Rows from block 5 of a small masked image model, named by matrix and row number. Rows with one number belong to one channel. Each number is 128 + 24 x the weight over its row's rms, rounded and kept within 0 to 255. All counts start at 0.
After each channel's rows are labels from the 100 images, of 14976, where the channel reaches its highest value: "peak at" is the part of the image that holds the peak. Only what is clearly more common there than usual is listed. The data: drawn branching plants.
# conv1: bottleneck pointwise conv (model.blocks.6.conv1.weight, 96x88x1x1), inputs 0-87
# conv2: growth 3x3 conv (model.blocks.6.conv2.weight, 24x96x3x3, transposed, each kernel summed), outputs 0-23

conv1.62 [179 135 117  79 116 133 159 153  93 131  93 127 125 114 135  95 146 120 164 124 114 155 137 157  97  96 126 197 121  94 126 145 125 101 136 171 119 162 166 114 153 154 138 110 143 116 146 141 153 126 100 111 119 181 148 135 106 120 143  83 117 126 131 133 145 130 111  84 133 160  99 139 150 136 164  95 123 136 116 122  92 179 142 137 139 118 131 124]
conv2.62 [170 150 134 113 112 153 138 105 136 166 106 135 137 169 148 141 148 182 125 162 118 154 126 117]
peak at: middle right

conv1.57 [141 130 101 131 117 133  93  92 161 109 172 100 161 124 137 118 110 111 157 127 166 127 149 163 125 124 125 144 121 179  60 100 119  91 159 109  99  99 160 151 126 132 161 150 129 113 138 153 126 136 128  98 140 144 119 123 104 122 130 127 101 133 138 123 139 120 139 117 155 122 132 106 131 100 163 174 144 136  49 138  99 135 179 127 111 112 152 138]
conv2.57 [176 114 135 136 134 121 114 137  89 127 160 111 166 109  83 117  89 134  99 113  95 116 136 117]
peak at: middle left

conv1.7 [106 124 125 148 184 113 132 128 120 143 114  96  86 128 124 165 143 179 150 139 161 129 168 124 128 110  76 115 140 107 161 129 143 137 124 162 128 135 115  93 112 163 124 113 118 126 148 130 132 137 177 148 105 155  94  85 112  87 116 129 147 100 153  90 145 143 137 144 121 130 138 116  62  93 105 127 129 134 140 122 166 113 101 151 122  79 123 110]
conv2.7 [145 111 129 138 105 117 125 160 187 106 118 100 107 132 111 160 116 167 123 136 170 102 128 103]
peak at: top centre

conv1.16 [ 91 113 144 146 116 114 118 131 109 120 112 111 112 112 119 111 164 137 122 140 128 125 148 108 115  82 134 152  78 152 140 176 120 119 165 142 120 142  90  93 179 105 158 126 133 131 124 149 117 138 138 128 152 137  90 115 131 169 116 119 136 152  89 155  72 169 181 137 122 144 131  99 144 133  73 154  88 121 173 136 128 138 120  98 154 112 113 124]
conv2.16 [143 109 144 116 130 149 177 164 160 113 110  83 134 149 105 142  84 135 130 140 131 103 103 149]
peak at: bottom left

conv1.68 [120  97 123 179 103 126 125 102 118 124  92 117 115 109 131 123  93 141 122 122 165 163  96 130 136  92 130  99 143 188 114 147 126 104 136 150 116 156 133 140 126 115 126 133 126 124  93  99  91 148 146 127 114 124 101 156 147 151 170 127 120 143 116 111 115 168 159 147  76 123 129 160 136  94 120  72  54 151 146 110 122 152 148 125 112 157 112 119]
conv2.68 [149 117 174 118  79 147 118 104 105 156  98 118 110 128 150 115 133 158 110  98 107 138 114 165]
peak at: top right

conv1.80 [ 98 141 100 124 174 147 116 139 100 122 117 128 125 129 143 140 147 143 160 119 118 121 171 105 133 125 121 112 149 166  85 174 179 118 158 140 145 149 153 153 140 122 117 144 110  91 135 135 118 175 134 120 155 151 122 153 144 159 124 121 140 138 138 138 114 146 112 135 152 119 108 146 136 176 156 122 121 117 205  95  86  99 147 101 128 111 186 141]
conv2.80 [152  88 132 183 137 107 136 136 140 164 101 120 138 148 126 179 161 134 130 149 119 128 150 149]
peak at: top left

conv1.72 [117 110 128 165 126 153 107 177 125 120 116 133 123 127 107 168 132 132 166 138 110 147 115 110  96 121  90 131 146 110 129 158 106 130  85 163 104  80 112 130 150 103 124 136 120 156  98 140 143 142 100 104 126 118 116 119 142  84 160 187 115 146 166 163 147 176 132 112 120 146 142 134 116 134 123 122 120 191 108  93 131 158 120 102 102 150 175 125]
conv2.72 [132 106 112 203 123 172 129 149 128 121 129 136 122 144 124 182 126 136 123 121 151 125 146 155]
peak at: top centre

conv1.17 [150 142 124 139 167  77 115 134  81 111  99 120 116 132 131 103 110 140 112 142 137 103 149 138 136 135 107 108 148 103 137 148 150 137 111 139 176 103 200  98 141 104 168 123  88 147 111 146 140 122 135 130 124 104 111 163 144 144 129 138 100 123  94  96 135  96 133 126 167 170 134 132 102  98 121 153 142 110 174 113  82 160 125 148 100 148 152 101]
conv2.17 [147 130 100 117 153 134 105  69  88 147 132 123 122  80 127 120 158 148 151 119 129 121 158 152]
peak at: bottom left

conv1.21 [108 114  96 121 123 125 177 131 118 118 114 117  84 116  96 125 141 134 147  83 105 154 112 111  91 122 117 142 153 147 121 101 128 110 108 121 165 128 112 127 152 131 140 156  74 167 133 171 180 127 121 132 157 124  98 144 105 120 127 125  80 134 114 167 118 141 127 108 136 158  87  88 153 144  85 145 160  88 134 107  88 136 168 116 154 133 149 129]
conv2.21 [121  91 161 135 148 129 133 128 121 110 132 111 138 177 133  97 132  98 115 162 170  89 153 105]
peak at: bottom left

conv1.74 [165  99 173 124 144 156 128 126 101 125  92 129 138 124 124 147 120 144 110 159  91 129 142 139 126  95 127 126 105 115 115 142 117 113 158 116 110 128 133 139 159 134 139  88 101 135 119 138 163 160 145 127  76 133 112  91  93 127 129 159 122 125 139 123 123 101 102 116 161 136 191  57 124  85 162  98 128 110 111 117 131 153 185 119 105  99  97 128]
conv2.74 [127 153 126 144  60 160 124 144 161 114 108 119 147 148 119 111 144 130 138 150 134 126  86  89]
peak at: middle left

conv1.56 [120 129 118 139 110 143 104  93 137 115 122 103  93 100 108 114 102 119 111 104 129  98  94 100 117 154 148 113 121 135 115 167 113  94 156 200 121 137 168  71 139 162 116 128  83 127 128 108 155 149 151 121 112 154 125 166  77 123 148 144  90 117  84 167 120 126 127 126 140 136  88 112 148 152 153  91 131 158 112 137 134 142 126 153 111 134 109 142]
conv2.56 [129  99 134 145 111 143 127  87 115 103 139 121 127 133  91 100 152 130 102  67 166 130 155 135]
peak at: middle right; middle left

conv1.51 [140 154 139 128 160 113 121  95  86  81 105  99  94 131 152 135  89 123 137 114 131 131 121 116 131 118 156 161 122 136 156 136 147 120 160 137 149 146 150 144 125 123 121 104 141  86 132 107 110  85 143  95 118 136 164 133 138 128 188 143 105 176 160 142  88 105 160 115 151 112  76 118 103 139 160 155 114 100 172 137 153 107 125 109  92  98 124 121]
conv2.51 [138 132 134 117 176 138 101 135  94 115 155 124 105 115  94  83 113 111 111 138 127 115  82 163]
peak at: middle right

conv1.26 [141 128 108 134 100 148 103 137 130  84 125 119 148 141 141 118  90 126  77 159 139 136 134  83 155 150 109 105 194 114 136 135 172  89 140 167 106 102 122 169 130 148 162 171  99 118  98 171 159 135 136  89 138 118 128 101 124 159 104 134  97 125  95 140 110 142 124 120 116 126 142 164 139 139  96 149 100 144 112  96 127  86 138 137 117 139 147 123]
conv2.26 [131 156 139 131 109 148 138 161 117 148 130 131 126 137  91  80 132 128 107 158  75 154 104 165]
peak at: top left

conv1.5 [130 148  88 101 110 117 119 134 122  95 120 134 107 110 147 128 137 107 158 145 110 125 142 147 101 124 120 100 175 124 165 103  84 118 146 149 109 150 111 114 140 138 125 129 129 113 130 113 161 170 103  99 199 185  78 147 107  82 100 149 130  87 126 126 106 154 132 123 152  95 147 126 128 148 111 153 132  93  99  89 105 116 149 111 110 108 149 139]
conv2.5 [116 181 156 131 124 138  99 118 144  92 139 104  88 121 124 137 111 157 107 182 142 140 127 119]
peak at: top right

conv1.8 [133 127 150 134  92 157 117  85 128 160 129 116 152  88 139 127 117 149 165 168 148 146 178 163 140 167  90 173 128 109 154 136 146 167 130  74 135 125 110 151 110 140 139 114 101 130 125 116 106 145 114  96 151 130 133 129 156  70 159 149 122 132 131 133 147 115 112 110 155 146 120 105 124 126 163  85 106 129 153 142 143 145 164 151 134 122 150 182]
conv2.8 [152 143 135 154 123 132 122 116 115 160 103  96 129 133 136 135  98 122 107 108 113 120  47 152]
peak at: top left

conv1.12 [128 119 138  89 106 130 122 174 151 146 139  99 131 158 108 152 165  93 125 125 105 138 138 152 115 126 128  99 114 117 174 122 144  62 132 125 161 129 102 126 108 189 139 135 111 151 115 158 144 119 146 148 133  81 147 153 139 159 111 156 112 129 104 111 147 136 108  88 133  99 136 160 170 110 136 123 129 107 114 147 100 164 172 101 132 134 133 181]
conv2.12 [154 117 152 133 121 166 120 100 128 156 131 142 166 118 125 149 147 158 165 127 163 184 139 128]
peak at: bottom left

conv1.84 [ 77 119 115 158 126 156  91  91 139 105 119 114 162 132 137 164 148 111 151 121 100 136 163 141 135 121 124 150 118 138 155 105 117 118 133 121 138 152 100 114 135 127 103 137 122 180 125  91 127 124 176 143 123 166 114  98 147 130  98 147 114  86 138  98 140  90 112 103 147 118 127 142 162 111  99 107  91 189 109 138 147 156 160 152 150 157 176 115]
conv2.84 [140 154 114  95  71 120 180 140 151 128 116 126 139 119 131 161 145 140 135  98 105 157 141 102]
peak at: middle right

conv1.76 [140  83 140 118 124 162 124 112 123 168 151 159 108 160 122 145 111  89 149 120 145 118 144 130 115 111 131 125 156  98 151 119 100 103 107 124 157 156  96 146 115 110 168 158  81 137 124 103 124 140 157 160 136 154 139 144 141 129 149 148 144 120 132  59 107  93 161 127 126 155 109 104 137 118  85 141 152 106 172  82  96 167 134 133  96 112 152 126]
conv2.76 [136 125 139 119 164 112 112 112 122 139  94 150 151 121 100  79  88  92 129 147 141 136  82 112]
peak at: centre; middle left

conv1.71 [ 98 114 125 132 139 117 188 105 103 102 107 111 124 131 175  63 160 153 135 101 128  71 123 135 114 141 127 139 147 122 100 120 118 151 128 115 158 144 133 143 123 134  95 154 126 131 185 143 133 118 146 123 164  97 167 136 122 111 157 181 120 132 130 156 170 117 144 137  99  95 111 121 108 157 157 119 107 125 133 168  96 137  84 151 141 119 121 125]
conv2.71 [119 122 174 119 158 132 137 169 108 120 118 124 182 103 136 129 104 133 116 156 147 150  82 115]
peak at: bottom right; centre

conv1.3 [117 121 140 110 104 117 142 114 106 121 151 121 124 120 114  99 117 120  98 129 129 157 148  75 107 124 115 169 112 141 116 138 112 118 134 138 142 118 142  97 178 149 103 133 144 142 147 108 121 130  86 102 139 113 149 153 127 101 164 144 181 128  96 130 123 124  74 121 134 159 146 138 138 120 155 118  73 164 154 141  93 179 122 204 152 122 136 159]
conv2.3 [110  76  92 146 107 138  94 157  84 144 106 126 151 123 117 117 143 105 109 133 107  93 122 145]
peak at: bottom right

conv1.69 [150  88 136 124 113 132 182 158 156 138 147 127 113 128 147 129 144 108 121 120  96 129 139 143 117 141 105 148  89 119 131 109 127 182 124 130  91 128 100 170  72 127  99 111 134 141 119 154 130 145 118 105 121 109 153 163 177 122 127 132 145 148  98 120 128 181 145 147 194  92 153 128  99 128 141 108 118 128 112 111 163  91 165 164 101 138 133 121]
conv2.69 [ 63 123 105 139 137 141 153 127  90 117 149  96 149 141 137  93 128 141  89  98 115 111 124 120]
peak at: top centre; top right

conv1.44 [122 156 142 101 130 105  97  93 156 101 130 100 162 137 124  87 147 122 145 137 163 126 144 131 151 121 138 181 123  92 115 164  75 109 153 174 142 112 138 118 118 132 106 130 107 127 143 186 110 134 144 123 152 113 190 155 100  92 130 140 135 142 138 149 117 114 137 153 156 144 126 116 125 179 100 160 133 139  90 109 141 169 116 111 158 151 134 134]
conv2.44 [153 118 132 164 168 119 119 118 137  80 111 129 177 141 124 116 139 167 133 110 141 152 166 108]
peak at: centre

conv1.24 [154 127 131 132 156  89 149 147 127 119 100 145 136 137 132 141 106 129  81 131 103  71 146  99 118 161  79 141 101 113 131 114  97 134 105 120 178 141 158 159 138 131 133 207 120 135 162 118 102 113 146 109 131 115 132 161 133 167 124  83 139  94 139 109 135 107 129 114 139 136 183  99 145 166 135 161 142 102 152 118 127 150 118 125 124 120 130 159]
conv2.24 [119 125 157 129 153 141 128 113  68 114 172 132 105 124 101 100 110  95 129 133 111 140 100  90]
peak at: top right

conv1.45 [163 124 112  88 144  77  79 140  86 115  99 165 137 128 125 111 157 122 108 135 108 126 154 142 115 123  89 143 124 133 142  99 137 111 146  85 128 156 139 139 138 112 106 149  92 142 109 116 114 133 140 113 164 142  92  63 163 131 130 130 137 118 133 170  81 128 186 118 123 122  98 129 123 131  99 126  92 134 154 147 109 135 125 142 163 134 174 107]
conv2.45 [112 114 108 139  93 141 189 151 147 137 126 132 136 116 153 156 137 144  89 160 101 133 100 156]
peak at: bottom left; bottom right

conv1.95 [150 122 126 147 104 131 156 183 123 124 138 162  86 137 118 140 169 124 109 133 146  66  96 128  92 159 126 153 130 179 107 139 134 145 143 112 149 164 135 156 166 118 108 131 141 111  98 125 156 149 114 149 122  77 185 131 113 163 102  89 102 135 114 123 117 136 115 109 160 102 172 105 121 134  98 145 123 106 142 160 118 144 105 132 115 139 145 145]
conv2.95 [124 125 139 121 164 140 145 141 100 107 130 122 104 137 137 129 119 110 116 121 148 139  81  49]
peak at: bottom right; centre

conv1.25 [101 145 151 105 146 121 127 125 127 148 114 119 123 179 146 143  94 121 163 141 121 147 160 110 129 158  99 176 116 171 106 119 156 102 115 127 135 150 128 132 159 147 183 136 114 125  95  94 120 155 118 129 130 115 126 104 157 141  89 107 134 139 128 169  98  62 132 129  91 147 130 108 143 131 138 121 119 141 146 125 167 178 116 118 187 113 138  88]
conv2.25 [130 124 154 115 113  77 144  72  97 142 117 126  75 119 133  89 119 131 127 118 135 133 103 135]
peak at: bottom centre; centre

conv1.48 [147 143 146 126 106 148 101 143 109 105 142  92  98 120 111  77 156 167 149 189 145 129 136 132 132 151 124  96 124 125 102 135 193 132 114 105  78 121 138 111 135 152 143 108 153 141 127 146 119 142 121 108  76 138 170 129 142 122  99 146 134 116 139 115 121  93 128 110 158 144 148 155 160 153 149 136 135 101 109 152  96 103 103 157 181  96 145 120]
conv2.48 [127  89 114 123 114  88 180 108 116  89 126 101 128 118 161 110 130 120 117 158 120 154  91 133]
peak at: bottom centre

conv1.35 [112 167 135 116 172 162 138 119 134  83 153 154 125 123 182 131 122  84  96 111 123 155 129 157 107 137 124 109 146 141  95 125 122 146 148 133 139 138 143 170 153 191 111 137 147 184 132 157 107 116 112 131 144  94 137  97 130 116 126  93 115 135 100 121 131 168 132 158 147 134 142 147 100  78 113 131 147 152 124 152 128 131 171 106 112 129  78 113]
conv2.35 [ 88 114 146  84 124 105  75  98 142 145 118 122 110 113 126 124 116 189 143 132 122 132 141 117]
peak at: centre

conv1.67 [146  99 115 146 125 136 121 140 134 138 114 104 123 134 153 110 113 155 157 132  90 125 111 168 147 134 129 122 103 155 115 172 173 101 129 151 104 136 126 110 100 107 154 106 138 124 116  70 104 159 116 138 171 104 117 147 148 140 150 135 118 101 148 146 171 127 215  96 124 117 113 132 105 166 126 149 117  94 174 113  87 150 104 127 120 127 152 112]
conv2.67 [145  73 134  88 108 168 132  96 121 109 121 165 142 119 121 115 157 165 134 143 135 140 101 117]
peak at: centre; middle left

conv1.31 [131 109 118 135 135 137  97 132 166 179 107 129  92 119 120 110 112 144 114 123 105 159 167  81 125 154 133 155  93 125 125 128  79 114 137 145 164 170 131 123  85 101 129 150 101 149 143 130 123 127  89  98 173 164 158 113 129 129 125 162 119 105 150 106  86 123 127 129 126 103 130 129 111 101  95 113 157 162 150 124 101 148 134 168  79 152 157 109]
conv2.31 [135 123 129 161 162 123  99 116 105  81 102 147 121 131 133 184 163 110 125 112 126 116 165 111]
peak at: bottom right

conv1.87 [ 92 160 110 131 135 110 154 114 117 147 144  88 147 148 123  93 113  92 113 138 117  94 133 116 127  99 146 113 129 150 125 138 155 102 100  94 122 139 129 121  88 126 135 114 175 104  94  98 153 154 161 157 124 115 134 107 139 152 185 105 121 132  96 127  95 187 149 117 182 137 144  88 143 141 141 160 123 138 121 114 115 137 151 170 166 140 164 115]
conv2.87 [141 140 126 171 105 144 120 185 139  86 106 143 123 144 128 110  80 146 108 139  99 115 131 139]
peak at: bottom left

conv1.42 [119 155  78 158 151 167 152 113 131 106 109 121 157 142 155 129 133 143 115 108 126 125 142 133 117 117 144 185 100 148 113 122 145  88 132  89  69  84 124 160 127 115 101 138 109 116  94 140 107 131  96 169 128 152 133 149 131  87 134 106 149  91 125 112 140  79 148 115 128 113 118 121 124 151 163 143 124 113 126 127 197 101  88 128 148 135 122 119]
conv2.42 [110 160 112 122 136 133 124 142 125  69 139 144 123 106  95 128 104 142 122  58 127 121 153 121]
peak at: middle right

conv1.60 [118 151  99 118 169 142 129 149 122 127 108 105 137 136 122 144 111 129  84 141 101 121 119 122  89 135 101 153 130 129  88 118 149 109 109 146 116 123 107 104 119  78 107  96  95 124 131 148  93 116 109  96  91 108 131 114 136 123 139 161 119 138 143 126  63 127 113  84 132 101 133  55 133 145 110 129 135 121 133  52 146 124 134 146 113 159 143  83]
conv2.60 [122 114 142 175 151 160 156 148 101 131 145 120 168 105  70 102 125 120 121 114 143 146 110 139]
peak at: centre

conv1.15 [124 134 174 111  87 141 131 137 162 141 122 117 102 131 160 139 128 183 134 122  96 125 177 115 115 164 153 125 112 116 111 191 124 108 126 139 122 136 128 130 137 121 132 127  93 124 137 134 117 105 138 121 107 132 110 119  97 149 117 143  69  91 152  95 152 120  83 143 140 147 113 130 131 130 170 157 153 154 163 155 198 113 114 128 163 128 141  96]
conv2.15 [112 118  80 149 142  93 127 129 106  82 131 135 114 138 125 121 126 150 111  69 132 132 162 101]
peak at: bottom centre

conv1.89 [ 95  92 142 131 132  95 133 143 145 127 134 102  75 188 121 122 145  88 144 132 119 109 106 151 107 125 114 121 165 130 134 100  90 115 122 118 135 126 151 135 171 108 155 114 135 125 165 105 116 135 123 149 146 154 157 110 132 119 188 136 125 136 157 127 161 131  81 117 137 125 101 171 152  63 134 164 128 102 129 121  95 132 153 153 128  87 140 102]
conv2.89 [109 148 165 147 112 174 109 139 130 115 116 135  94 136 115 131 162 150 146 191 143 108 117 131]
peak at: bottom left

conv1.79 [108  99 110 144  76 103 154 106 134 133  80 115 130 126 119  99 104 118 117  72 147 126 149 139 128 114 106 119 127 123 153 106 155 111 117 138 134 125 173 120 138 135 101 169 145 121 144  91 117 139  80 123 139 172 122 125 137 133 124 105 140 116 140 164  69 134  94 133 172 101 172 117 108 151 103 166 126 101 111 147 181 147 165 123 132 101 129 116]
conv2.79 [126 135 179 103 110 129 125 122 139 120 105 116 137 126 102  90  86 138 146 123 160 184 156 130]
peak at: top centre; top left

conv1.59 [120 134  85 131 132 132 107 158 129 122 140 125 107 140 120 132 124  87 135 180 130 137 122 110  98 130 111 111 157 184 104 137 167 102 134 153 139 169 108 166 159 122 140 127 139 104 106 152 132 160 138 114 120 132  97 156 117  87  90 160 112 100 140 134 141 137 134 112 137 134  96 129 129 180 129  60 104  63 126 145 139 143 128 175 146 124 142 136]
conv2.59 [139  88 187 143 127 148 118 157  91 107 156 149 109 155 130 165 144 116 132 139 154 111 129 125]
peak at: bottom left

conv1.63 [115 150 105 127 144  97 134 154 104 129 126 145 138 136 124  93 100 124  86 114 162 127 165 163  92 123 142 135 124 143 134 123 105 138 157 137 112 120 117 101 156 150 130 131 132 116 127 116 131 112 139 202 130  87 105 183  96 134  97 117 144 160  93 179 135 163 131  85 154 136 102 126  93 168 112 130 139 114 148 127 135 139 132 115 136  63 156 146]
conv2.63 [130 107 148  77 153 139 147 146 134 127 127  87 173 134 111 115 114 162 113 167 152 138 117 100]
peak at: top centre

conv1.27 [138 122 124 124 112 149 147 131 114  98 122 129  69 100 116 114 150 132 100 118 116 143  97 156 125  72 145  97 115 162 135  68 146 159 152 113 139 110 132 117 158 101 127 140 132  85 145 106 112 101 104  76 157 116 114  74 134 133 108 139  93 109 139 132 150  99 120  99 127 127 161 115 125 123 106 107 125  88 115 159 119 109 148 133 147 191 136 152]
conv2.27 [110 148 131 127 123 128  87 161 117  90 134 110 153 132  86 124 145 138 123 162 153  97 176 149]
peak at: middle left

conv1.92 [ 90 132 157  93 168 109 100 105  95 107 164 139 115 117 151 179 142 110 147 140  97 133 147 100 141 145  60 123 110 102  92 129 155 139 133 110 157 158 124  89 142 139 145 100 108 145 156 131 134  94  96 132 136 126 117 116 152  79 129 123 133 123 124 132 124  80  89 110 133 120 143  85 117 150 109 115 106 122 133 158 118 120 117 152 129 108 151 187]
conv2.92 [ 92 143 127 110 113 126 102 127 116 161 157 127  66 141 104 131 105 160 118 130 162 102 132  98]
peak at: bottom left

conv1.29 [110  97 131 105 132 117 120 111 137 119 115 123 122 147 116 130  96 117  75 160 133 100 153 121 163 135 160  84 131 112 110 106 129 126 102 188 121 116 130  57 140 102 153 122 124 142 114 146  95 102 160  93 142 118 152 134 112 159 119 112  74  79  74 145 126 141 124 108 136 120 125 158 155 101 137  89 144 108 119 161 126 156 143 103 112 137 144 127]
conv2.29 [179 149 110 131 109 105 145 119 105 134 163 117 160 135  93 103 157 137 136 159 117 121 134 175]
peak at: bottom right

conv1.54 [ 98 125 144 142 129 111  88 136  87 118  77 136 118 142 124 150 153 160 142 133 130 144  97 122 127  98 114 124 133 101 182 142 115 145 164 127  87 152 163 155 138 137 167 184 138 142  84 130 138 132 163 102 140 139 132 122 120  98 125 131 115 115 109  98 149 143 138 154 155 105  84 111 115 136 149 147 135  81  77 107 107 138  82 155 126 119 165 127]
conv2.54 [113 144 102  88 142 121 165 121 111 165 161  89 120 117  88 114 143 125 114 151 136 147 102  95]
peak at: top centre

conv1.86 [120 137 117 139  84 127 119 143 117 156 148  94 125 103  90 100 117 105 128 144 110 133 111 151 166 153 153 128 110 104 125 182 130 123  91  76 134 119 126 153 149 117  97 137  96 134 121  98 147  99 164 115 130 141 144 157 128  99 162 132 134 103  83 149 126 114  98 203  85 114 150 118 103  77 152 138 122 103 145 152 130 127 139 114 130  95 113 141]
conv2.86 [132 117 130 162 116 174 173 157  86 134 146 103 130 137  84 113 128 106 118 159 108 128 106 120]
peak at: bottom left

conv1.11 [103 120 147 154 144 172 130 150  95 184 139 119 152  80 122 132 157 137 158 134 173 126 118 121 175 166  98 155 144 110 117 113 109  98 116 171 110 125 135 103 115 109 128 152 142 159 105 162 116 138 128 155 148 107 142 156 153 140 113 139 103  97 120 104 153  89  98 120 106 144 141 150 154 138 150 133 121 162 155 111  98 105 135 147 128 148  64 125]
conv2.11 [104 126 111  90 120 161 162 110 157 105 115 123 123 136 120 129 152 191 142 172 140 122 135 139]
peak at: bottom right

conv1.28 [153 141 146 151  98 117 100 114 172 173 123 126 119 143 111 177  96 104 173 117 133 116 127 124 152 165 166 133 151 122 131 144 136 148 151 121 119 144 151 123 125 135 128 134 138 134 140 127 101 115 136 114 139 121 124 104 144 148 128 142 141 112 147 141 100 156 114 108 139 115 120 179  71 177  82 174 122  80 136 148  97  99 164 173 166  91 127 144]
conv2.28 [120 131 111 138 104 142 109 139 147 138  99 189 128 125 124 112 113 138  99 114 110  59 110 125]
peak at: bottom right

conv1.22 [147 166 113 112 138 104 165 179 140 145  95 106 133 135 142 136 152 139 118 127 114 133 163  83 147 113 128  98 126 138 101 108 147 134 145 119 129 131 188 119 136  73 180 118 112 129 137 101 124 125 124 100  97 160 164  84 121 118 120  96 158 174 124 102 117 119  99 147 135 100 160 145 107 121 117 171 140  99 183 113 132 104  99 112 128 120 130 128]
conv2.22 [163 130 163 152 161 102 135 100 141 116 120  87 111 124  98 128 111 170 127 123 168 105 153 133]
peak at: middle right

conv1.13 [ 92 123 122 103 130 101 126 165 115 155 118 127 118 163 141 113 116 180 134  98 153 141  94  79 121 134 108 111 155 116 148 110  83 135 116 111 141 156 143 128 132 120 113 154  90 159  92 151  91 134 134 109 144  91 110 115  91 127 115 161  97 121 102 116 118 151 138 122 153  70 138 176 146 134 138 142  96  87 117 154 113 119 132 163 179 150 144 131]
conv2.13 [105 132 123 139  80 120 172 173 140 126 101 131 150 106 146 124 107 130 100 160 129 125  83 113]
peak at: bottom right